config.yaml
image_size: 48
color_jitter: 0.1
downsampling_factor: 8
encoder_qk_norm: true
encoder_inner_norm: false
encoder_drop_path: 0.15
encoder_shared_expert: false
encoder_depths: [4, 8, 4]
loss: "mse"
decoder_blocks_per_level: 2
decoder_block: "bottleneck"
momentum: 0.95
nesterov: true
orthogonalizer: "newton_schulz_5"
final_lr_fraction: 0.05
Rows from block 4 of the decoder of a small image denoising autoencoder, named by matrix and row number. Rows with one number belong to one channel. Each number is 50 + 15 x the weight over its row's rms, rounded and kept within 0 to 99. All counts start at 0. After the name is the row's rms in percent of the matrix's.
After each channel's rows are labels from the 100 images, of 14976, where the channel reaches its highest value: "strongest on" is what is common among them; "lies over" is the class under the peak. Only what is clearly more common there than usual is listed. The data: pictures of board games with random positions, seen at a slant.
# convs1: 3x3 conv (decoder.decb.1.0.convs.1.weight, 64x64x3x3, each kernel summed), inputs 0-63
# convs2: expand pointwise conv (decoder.decb.1.0.convs.2.weight, 128x64x1x1, transposed), outputs 0-127

convs1.57 102:41 47 53 65 79 26 60 54 45 53 99 22 67 72 58 51 48 61 37 45 65 44 55 49 52 68 37 27 35 59 41 40 42 43 62 78 29 31 82 48 48 70 48 58 32 49 71 55 55 50 41 27 40 46 59 42 65 37 47 74 52 54 41 51
convs2.57 089:37 83 82 53 39 63 57 23 59 53 67 69 52 63 48 25 34 43 39 43 38 72 47 54 54 72 62 50 39 54 49 51 38 34 39 61 65 55 69 58 21 28 64 43 28 36 27 51 58 45 30 57 70 46 45 30 68 49 35 70 54 44 37 68 28 31 61 57 46 38 50 87 37 69 42 27 43 57 44 71 75 46 37 42 54 60 30 48 51 23 49 52 31 68 53 76 53 33 46 23 49 51 47 62 59 41 35 57 45 34 72 54 44 32 43 43 49 74 70 70 12 25 38 40 44 51 71 34
strongest on: discs on a green board
lies over: piece of the second side

convs1.52 106:29 56 45 00 39 57 51 60 39 30 21 53 42 51 55 62 42 65 42 31 56 47 67 50 19 33 51 68 36 75 56 69 64 61 42 60 47 51 81 50 48 60 31 39 28 53 47 50 46 48 46 53 43 56 29 40 45 49 67 42 40 29 67 41
convs2.52 123:33 67 78 57 35 74 45 82 75 79 57 34 48 33 42 31 65 71 60 41 33 51 56 37 56 41 78 43 17 58 60 65 49 45 30 44 36 25 61 57 49 47 76 66 47 51 41 42 63 55 46 25 56 67 37 67 54 38 44 59 53 49 51 72 38 32 59 43 50 60 67 54 55 30 48 38 54 23 43 31 49 99 45 51 67 32 47 54 51 62 49 45 38 47 33 34 44 81 44 49 22 17 39 49 59 50 52 70 45 37 56 40 39 62 45 32 42 46 60 65 58 15 58 61 24 64 50 48
strongest on: discs in an upright rack; nearly full
lies over: piece of the second side

convs1.32 082:33 52 47 79 57 54 26 40 70 66 46 38 60 62 55 53 62 45 31 48 57 41 56 37 34 38 50 48 51 27 41 23 53 13 74 31 45 65 49 46 53 64 20 46 60 44 50 26 49 49 45 50 48 23 22 37 60 46 47 25 84 49 63 23
convs2.32 097:66 51 63 59 35 51 55 45 72 48 35 61 30 58 51 20 48 55 64 29 53 38 38 52 51 39 59 52 55 26 33 46 58 73 51 55 81 17 49 61 41 48 33 48 77 34 41 56 39 16 51 47 36 37 49 80 54 50 76 50 33 29 26 88 54 37 33 32 40 56 45 49 34 52 40 29 49 18 58 63 57 59 43 55 63 71 26 72 45 68 44 41 50 48 43 77 68 74 60 34 68 42 31 42 36 58 45 48 39 49 32 44 26 33 55 34 36 25 52 45 61 37 76 37 74 34 30 48
strongest on: digit grid
lies over: board

convs1.60 077:82 46 50 42 62 78 28 64 51 51 45 31 43 49 45 60 76 52 42 57 53 62 57 50 53 43 48 60 58 36 56 41 24 95 53 47 46 59 46 44 37 29 50 50 52 54 28 48 39 47 70 73 34 39 21 31 12 37 31 38 45 55 78 39
convs2.60 100:41 62 59 42 52 59 87 57 53 46 13 50 18 58 72 69 46 78 32 47 50 23 45 59 44 38 71 58 45 57 73 64 46 69 56 53 36 74 49 32 58 55 52 67 70 39 58 41 46 26 52 37 60 59 73 36 79 63 40 41 53 39 34 28 52 52 55 53 35 48 73 29 53 37 58 40 41 55 42 61 49 52 63 50 43 32 48 49 50 33 49 56 50 82 54 69 54 78 30 17 82 57 28 19 36 31 50 36 51 28 50 68 70 53 49 78 40 71 40 39 31 44 24 59 59 44 49 37
strongest on: noughts and crosses
lies over: board

convs1.46 100:58 54 41 37 46 25 37 44 67 57 37 60 61 81 38 56 38 40 32 33 16 65 52 87 40 52 33 27 24 42 39 35 40 32 56 60 68 41 55 49 69 52 58 34 63 59 42 53 15 52 22 48 32 42 56 31 62 41 47 52 54 30 62 55
convs2.46 099:40 42 53 38 37 51 54 77 51 35 45 51 50 50 45 47 70 56 06 35 51 65 48 60 88 48 46 65 56 55 30 44 49 42 70 39 29 43 47 21 26 54 38 35 67 67 38 65 43 59 43 51 41 88 65 67 59 67 44 45 65 60 52 53 62 44 50 54 28 35 45 60 69 23 51 57 40 53 69 89 83 35 54 52 40 39 47 63 53 28 47 48 39 83 38 38 33 39 47 57 44 58 18 51 30 24 55 54 44 65 46 64 47 51 62 55 53 83 29 70 32 37 27 61 74 61 32 51
strongest on: noughts and crosses; first side has more
lies over: board

convs1.17 103:72 62 72 43 60 72 31 40 50 59 41 27 44 54 18 88 73 48 26 51 27 47 77 56 74 32 35 68 35 72 64 69 40 39 60 57 67 37 68 36 53 40 35 34 42 38 40 49 41 46 43 42 46 49 42 73 54 44 54 60 66 48 65 61
convs2.17 089:44 54 37 50 31 53 43 44 47 39 52 32 90 47 46 37 50 70 53 19 48 63 59 47 60 78 48 41 35 26 51 47 53 27 62 32 31 52 41 54 74 55 54 26 41 21 53 61 71 48 82 56 20 50 44 32 37 64 44 30 62 56 51 54 52 33 45 45 74 46 44 52 46 56 43 44 45 18 64 54 31 56 15 67 47 48 84 23 58 71 67 60 55 51 71 25 49 48 53 75 62 69 91 51 47 43 70 58 55 58 60 50 30 69 68 39 58 52 44 45 61 27 72 29 58 59 52 54
strongest on: stones on a line grid; nearly full
lies over: piece of the first side

convs1.59 089:72 30 62 41 35 51 49 54 52 26 26 54 50 55 79 41 32 53 59 70 41 54 78 43 58 45 75 56 42 58 46 40 81 59 57 46 57 50 41 73 65 84 53 54 49 45 23 23 52 53 54 34 50 72 59 47 51 40 35 91 54 61 33 33
convs2.59 092:38 54 52 74 30 67 49 43 48 57 34 70 44 67 20 47 47 48 56 44 58 47 61 26 14 51 32 44 55 38 34 44 36 47 53 55 47 68 27 35 38 57 20 61 64 52 57 43 55 49 52 51 65 52 65 55 61 42 07 42 08 35 68 42 76 65 52 49 27 42 50 33 49 49 30 60 54 76 50 71 33 57 57 34 47 61 59 48 75 73 58 78 71 39 71 52 45 71 41 46 42 41 71 37 67 13 46 34 60 47 35 57 59 85 78 39 56 47 36 57 58 27 40 53 53 45 33 66
strongest on: discs on a green board
lies over: piece of the second side

convs1.42 102:37 51 39 24 38 51 28 49 61 16 41 28 70 43 42 38 47 16 54 15 27 80 42 40 54 58 45 48 45 41 39 78 22 52 53 55 40 54 45 47 57 36 23 59 77 41 35 36 54 59 62 39 48 47 55 46 34 22 49 42 38 40 37 58
convs2.42 095:69 60 43 55 40 31 49 74 51 56 63 49 36 53 41 28 21 71 75 32 63 30 27 53 23 39 58 61 44 53 53 57 43 64 59 51 33 59 38 31 45 47 40 55 70 64 73 48 51 45 33 54 76 56 61 51 72 46 60 32 34 34 72 62 44 50 64 70 51 43 49 35 38 35 56 44 90 61 49 77 38 58 37 40 47 53 43 42 59 38 39 48 36 57 36 54 47 58 51 65 56 21 40 55 42 53 42 51 49 56 52 43 99 56 52 52 41 70 50 72 65 45 50 46 35 32 42 99
strongest on: draughts
lies over: board

convs1.48 102:57 47 50 55 64 34 65 60 44 27 44 45 51 62 48 82 63 22 54 53 53 57 55 31 55 55 00 54 38 34 61 59 63 35 71 57 49 51 56 51 42 18 30 45 31 52 52 41 63 52 69 42 52 39 68 62 40 61 49 50 42 86 17 64
convs2.48 096:43 42 54 45 66 59 64 50 39 45 26 71 64 34 71 46 46 30 26 37 54 69 82 49 37 57 30 44 47 57 55 61 71 53 51 35 37 40 38 63 45 30 45 44 22 33 27 56 45 51 51 55 61 38 16 44 65 71 56 26 23 40 53 49 48 60 40 50 47 48 61 59 71 59 47 38 45 54 52 39 48 28 48 45 37 53 67 14 61 36 33 73 19 12 21 54 62 67 05 31 47 41 49 67 52 56 32 43 40 38 38 38 32 28 41 43 41 31 67 46 52 26 43 42 74 63 44 29
strongest on: stones on a line grid
lies over: piece of the first side

convs1.35 127:47 52 57 59 66 27 69 50 45 38 43 66 60 83 13 31 64 30 44 30 41 56 37 67 72 41 20 40 31 72 39 53 11 48 48 48 23 55 50 40 59 48 35 56 64 59 61 43 55 45 45 54 49 43 48 30 41 42 30 61 44 23 69 57
convs2.35 107:51 11 40 55 62 58 53 58 51 65 27 57 51 63 57 53 51 53 41 74 47 29 59 68 40 32 48 27 73 42 88 62 48 71 49 44 64 55 59 67 76 14 25 47 53 36 46 50 72 53 68 46 46 35 21 76 38 61 48 47 51 58 35 50 48 82 55 62 80 48 58 64 56 35 60 33 13 33 56 63 64 69 24 28 46 58 54 42 53 48 72 45 59 63 43 67 40 65 32 65 39 68 26 52 29 49 43 44 57 66 28 47 30 35 42 16 59 55 49 48 60 60 53 54 43 44 76 64
strongest on: discs on a green board; nearly full
lies over: board

convs1.14 118:36 61 43 55 41 35 46 31 34 25 82 45 65 46 48 60 50 65 46 55 35 67 66 49 34 44 30 00 66 64 53 54 59 51 50 62 46 39 59 56 43 85 49 61 68 66 57 45 40 43 47 73 58 52 45 33 48 37 43 45 37 67 76 52
convs2.14 098:49 55 51 60 24 44 57 82 74 46 69 32 74 40 49 43 46 41 60 47 79 37 43 57 64 60 36 43 68 69 50 47 57 20 53 26 53 62 40 64 76 56 39 47 65 22 40 65 48 57 41 86 59 28 39 31 22 58 24 53 49 60 69 68 53 38 54 56 61 64 54 45 58 46 70 37 39 36 80 48 81 59 59 35 24 33 78 53 39 38 38 32 52 58 39 51 44 38 51 57 73 26 24 40 63 45 48 44 49 61 39 28 55 81 38 41 60 26 44 30 38 51 34 51 60 71 66 30
strongest on: noughts and crosses
lies over: piece of the first side

convs1.63 120:15 47 40 20 45 23 33 51 43 44 56 42 43 62 32 32 43 34 33 20 42 54 57 46 48 49 58 43 58 15 57 52 49 50 50 36 51 42 49 76 36 56 30 26 60 52 30 52 40 39 43 64 47 31 16 36 50 27 36 23 67 45 67 44
convs2.63 100:53 52 75 56 40 30 40 46 40 53 55 44 35 55 45 63 66 37 36 56 53 50 67 58 55 41 57 83 50 51 31 39 41 82 47 78 70 49 60 48 55 26 65 42 30 73 42 52 39 36 19 47 69 45 51 31 45 70 38 77 34 46 54 57 54 72 49 38 50 48 36 76 51 48 43 81 71 65 54 52 43 60 83 56 66 69 63 24 50 29 76 22 49 65 51 48 65 43 44 57 46 66 78 45 44 64 38 67 78 64 25 87 59 67 38 66 46 38 55 37 44 57 31 57 80 49 47 32
strongest on: discs in an upright rack; nearly full
lies over: piece of the first side

convs1.26 082:26 34 43 04 61 41 46 33 47 48 05 39 62 46 77 35 22 35 39 52 40 60 56 65 74 30 63 65 43 61 50 54 36 61 44 33 55 45 51 55 70 56 44 58 63 52 36 46 57 58 33 45 58 40 38 34 59 35 39 38 65 34 69 26
convs2.26 098:64 59 49 51 19 43 25 40 92 55 47 56 43 46 76 29 26 41 51 42 52 81 67 48 62 42 62 32 44 35 75 51 46 63 35 60 38 60 29 70 57 44 84 39 52 75 44 43 31 57 65 36 83 59 34 41 50 51 46 62 36 41 37 49 81 39 38 37 54 53 52 53 63 50 35 36 76 49 47 56 51 30 42 44 61 33 68 64 58 50 54 57 40 62 45 26 53 46 79 59 47 89 64 61 70 63 50 61 80 54 49 16 22 44 56 44 50 57 31 52 46 33 31 39 69 67 52 51
strongest on: discs in an upright rack; nearly full
lies over: piece of the second side

convs1.29 081:46 31 48 50 50 40 36 97 62 40 55 30 45 27 47 54 68 56 24 54 46 45 60 48 51 47 46 52 36 51 35 48 38 45 54 66 49 42 73 22 62 55 57 40 58 74 36 42 51 29 77 41 02 22 42 32 48 31 36 40 42 50 54 39
convs2.29 088:51 50 56 57 76 80 35 33 57 57 50 68 60 53 35 47 56 25 17 52 54 57 56 54 75 58 36 38 58 41 64 48 62 44 51 53 43 46 52 58 54 57 56 43 44 61 36 41 58 77 59 39 48 42 36 48 43 42 77 73 83 64 51 32 69 49 50 36 75 57 52 67 68 43 45 68 23 26 42 41 57 48 71 52 94 53 71 77 57 47 60 55 49 26 55 08 35 50 66 48 59 70 89 68 74 54 41 48 64 41 48 28 54 40 50 47 65 83 63 30 37 37 29 62 51 34 49 41
strongest on: draughts
lies over: piece of the first side

convs1.13 070:42 50 31 14 45 47 40 72 51 28 27 40 65 51 51 31 49 40 66 48 44 32 56 43 44 53 49 58 35 46 82 58 29 78 55 33 43 49 32 33 53 36 45 57 72 38 28 64 79 57 39 54 42 53 34 41 64 60 26 16 39 62 71 56
convs2.13 095:07 70 27 48 33 72 54 20 59 15 62 25 55 52 51 47 58 50 17 59 52 45 38 60 42 46 63 69 35 50 85 34 36 50 36 49 28 31 52 35 39 40 20 46 31 53 50 50 57 25 48 64 37 68 53 54 44 49 58 37 59 60 77 28 28 55 40 70 33 51 33 64 50 58 55 47 39 45 51 46 37 70 31 73 71 16 39 46 53 49 50 50 56 50 50 54 27 34 48 61 49 76 56 41 68 33 46 57 38 37 44 29 71 55 49 41 35 55 56 48 06 28 43 61 40 64 48 38
strongest on: digit grid; nearly full
lies over: board

convs1.51 082:41 58 51 47 68 67 52 15 49 31 45 56 59 68 53 58 43 47 71 47 53 56 67 54 46 46 60 54 37 28 23 18 37 83 34 43 47 37 27 75 63 50 55 45 32 45 42 29 42 86 43 31 64 56 41 54 60 19 40 56 45 24 53 59
convs2.51 081:52 58 54 26 33 69 70 58 45 40 48 54 59 43 65 33 67 57 38 23 57 58 62 27 16 35 75 63 61 38 85 38 39 52 30 35 56 44 44 51 59 49 42 52 51 63 79 47 44 49 38 42 55 55 71 31 54 60 40 54 08 40 54 54 51 60 40 39 77 65 40 31 46 56 52 58 53 41 49 72 27 35 28 35 38 47 85 38 82 56 36 57 45 35 22 49 57 55 25 60 43 60 51 62 67 59 52 43 40 35 64 34 99 61 44 55 52 76 44 57 37 44 56 47 19 50 40 72
strongest on: nearly full
lies over: board

convs1.16 091:33 45 32 58 71 59 61 00 40 30 43 64 56 64 57 58 53 48 47 27 43 44 65 63 49 65 55 43 35 38 36 52 33 54 44 38 48 43 39 53 61 49 59 37 48 54 63 59 39 49 09 34 60 57 56 59 64 49 40 50 45 39 50 57
convs2.16 099:48 67 38 62 41 40 77 65 45 59 32 17 56 82 27 69 42 46 99 67 50 62 45 68 31 31 77 36 43 28 37 52 36 25 40 61 65 55 66 33 47 32 80 56 84 80 41 43 54 52 52 38 58 40 38 61 55 38 42 53 60 35 28 64 63 31 78 42 52 51 43 55 51 52 55 47 43 36 44 58 37 43 71 62 29 42 41 52 38 52 53 33 54 43 59 61 56 49 51 45 61 31 56 25 43 56 41 43 51 25 42 59 75 54 49 51 43 57 69 52 47 76 76 50 71 45 47 74
strongest on: discs in an upright rack
lies over: board

convs1.0 112:66 33 50 37 62 67 58 41 61 72 41 09 49 24 55 34 57 33 37 48 43 40 57 63 51 47 32 05 62 58 56 51 37 64 48 36 62 30 42 28 56 64 51 46 58 58 46 67 73 89 38 51 48 40 58 39 21 50 68 57 36 48 56 47
convs2.0 109:33 44 11 31 62 55 29 45 32 63 29 82 54 55 33 30 51 50 48 77 51 53 56 41 50 36 51 47 67 62 54 55 55 52 31 39 42 41 35 79 61 62 55 62 54 65 72 42 34 65 80 42 31 38 39 62 41 40 44 52 56 19 28 57 67 42 10 35 45 42 51 55 19 56 51 42 16 47 37 37 23 43 64 80 62 40 51 74 28 40 68 39 56 28 44 52 39 62 41 45 37 68 62 33 56 49 33 53 35 73 62 73 65 68 49 32 60 41 69 52 68 54 26 39 42 46 40 57
strongest on: digit grid; nearly full
lies over: board

convs1.21 058:19 44 52 49 31 64 35 39 83 36 43 58 58 53 44 51 36 39 45 54 32 81 39 54 66 44 43 52 53 54 40 23 38 73 34 80 40 46 51 54 72 60 66 44 74 72 53 53 54 70 64 33 69 20 53 38 61 40 19 58 57 54 29 57
convs2.21 088:43 99 32 43 51 25 49 43 68 19 59 41 38 42 60 67 25 52 81 46 52 79 42 75 38 53 46 60 55 52 37 49 44 48 51 50 54 48 56 60 48 51 67 84 68 55 58 38 44 27 26 50 45 79 77 46 31 22 37 30 64 45 53 47 55 13 59 43 43 35 50 44 56 43 37 55 56 66 34 54 38 60 58 47 48 47 41 39 56 61 35 69 49 76 71 59 59 35 40 38 42 61 35 50 46 62 36 36 27 41 50 78 48 38 54 38 58 46 40 52 17 53 42 36 66 54 62 26
strongest on: discs in an upright rack; discs on a green board
lies over: piece of the second side

convs1.2 100:43 51 64 49 40 50 56 18 40 76 32 27 54 10 81 44 25 54 27 52 78 64 45 63 27 47 47 67 45 37 56 61 39 53 47 50 73 38 62 49 73 83 48 40 33 46 48 54 43 55 53 35 45 29 46 49 48 34 44 51 82 43 51 46
convs2.2 100:60 30 52 34 32 93 32 82 41 57 41 61 53 63 46 67 67 58 62 50 57 56 48 82 94 53 29 57 61 42 24 60 43 68 58 72 86 57 86 30 35 56 60 70 50 42 55 53 37 67 45 43 63 35 46 73 73 54 62 73 21 53 36 56 32 45 65 36 37 38 70 42 59 36 56 43 67 49 52 49 63 38 38 38 74 41 40 60 53 89 68 48 46 56 26 37 29 51 47 62 57 73 53 46 50 50 59 65 49 46 55 29 55 53 43 59 48 55 40 40 28 69 52 37 36 51 42 56
strongest on: noughts and crosses
lies over: piece of the second side

convs1.33 094:57 38 42 42 48 45 31 80 55 44 32 49 42 64 16 43 64 00 47 45 49 39 56 43 54 37 29 67 49 52 32 59 23 54 63 53 70 61 40 30 73 14 57 43 57 53 38 39 75 41 67 55 25 49 53 63 42 44 46 48 37 56 41 63
convs2.33 101:68 22 79 55 47 31 43 79 46 32 44 42 70 38 77 25 69 59 24 35 49 33 46 50 49 15 43 64 56 55 40 48 47 55 48 42 40 40 54 61 34 34 62 64 60 42 71 52 40 35 28 51 52 43 41 44 60 57 86 41 31 68 54 64 52 42 31 42 34 50 43 31 51 42 42 58 81 46 50 67 49 50 09 64 32 52 73 44 48 74 63 57 51 96 50 74 55 30 44 26 28 22 37 32 39 45 65 45 35 48 69 56 42 59 57 51 40 28 54 59 24 51 59 49 44 48 54 39
strongest on: stones on a line grid; noughts and crosses
lies over: board

convs1.28 099:56 69 41 24 71 40 33 46 57 55 51 58 52 32 60 77 53 12 45 60 39 64 56 20 38 38 40 49 58 59 39 64 70 54 47 47 45 58 26 32 66 64 65 55 56 43 49 76 55 60 54 14 40 32 58 42 84 51 71 43 41 32 46 29
convs2.28 095:58 48 81 52 56 31 55 68 23 49 43 51 62 75 43 61 57 44 34 52 59 84 56 55 53 33 65 51 48 39 65 48 36 47 59 63 45 37 21 48 39 42 82 48 58 29 60 56 57 53 48 69 52 44 52 36 43 38 29 42 53 51 32 74 50 34 47 61 60 42 50 37 42 29 43 14 54 50 54 31 47 60 44 60 56 42 57 50 56 82 51 46 45 15 93 44 34 41 45 23 43 32 33 80 70 68 40 47 70 60 54 36 70 47 51 50 93 57 50 62 47 88 53 15 52 36 50 45
strongest on: noughts and crosses
lies over: piece of the first side

convs1.47 091:59 19 68 22 54 57 37 49 50 18 37 31 58 40 51 55 69 75 29 60 53 49 54 70 67 58 23 16 61 60 33 71 36 50 51 30 52 55 50 31 38 52 56 47 55 67 40 75 72 54 46 22 50 69 27 45 45 41 56 57 57 42 44 33
convs2.47 090:55 61 52 54 64 64 55 48 43 54 71 67 44 72 73 68 60 26 59 53 60 66 41 41 24 47 65 47 36 41 53 43 37 64 48 44 64 27 43 42 68 50 43 71 49 49 71 53 67 47 48 76 60 53 77 66 98 87 27 53 59 58 66 39 55 35 82 83 69 67 51 61 58 43 29 63 31 57 62 30 61 81 69 42 71 52 36 31 53 48 44 53 61 69 26 51 62 38 20 45 65 52 62 56 65 60 49 46 27 42 49 36 53 54 66 62 58 34 39 47 36 52 76 68 63 63 76 59
strongest on: noughts and crosses
lies over: board

convs1.7 089:00 48 53 72 54 51 49 41 60 31 32 42 41 48 51 26 40 35 24 54 39 68 70 62 58 60 34 41 39 41 52 42 58 69 33 51 64 48 53 40 48 83 49 66 32 46 28 59 65 34 43 33 50 41 51 37 42 61 46 60 70 72 33 71
convs2.7 093:10 42 55 48 61 25 52 41 35 50 50 55 63 53 59 43 38 69 57 42 45 28 55 61 51 69 43 65 46 24 80 47 60 45 73 52 43 47 66 62 48 42 57 34 62 22 57 39 36 59 41 45 39 46 53 66 49 84 78 54 46 54 41 36 63 39 43 42 49 65 46 30 48 63 45 33 58 50 26 20 58 73 41 46 49 33 69 63 53 75 55 52 54 50 56 35 47 81 41 64 78 00 53 46 22 48 41 52 44 56 69 18 36 48 51 37 31 49 24 21 31 36 27 53 50 48 71 44
strongest on: noughts and crosses
lies over: piece of the second side

convs1.62 097:41 42 56 61 55 39 35 34 58 44 48 48 72 66 13 52 52 36 55 47 46 60 62 49 60 39 28 16 42 48 35 47 20 44 33 44 06 49 50 63 48 21 39 35 65 40 46 57 52 61 34 61 30 49 45 49 24 35 29 33 38 33 74 62
convs2.62 102:54 54 39 47 41 50 39 67 49 39 45 36 31 64 51 44 56 60 32 37 46 73 48 28 41 65 67 43 36 40 32 54 97 37 97 66 59 56 74 51 56 68 45 80 27 42 57 44 38 70 64 60 74 48 40 45 43 56 63 68 59 73 54 48 47 79 62 61 45 73 65 51 59 67 56 52 49 43 38 63 48 31 58 62 61 52 36 66 32 47 35 65 49 33 79 29 34 40 63 40 35 33 80 47 34 31 55 54 37 68 32 43 59 49 60 23 55 43 43 20 44 26 57 61 32 58 35 20
strongest on: discs on a green board
lies over: piece of the first side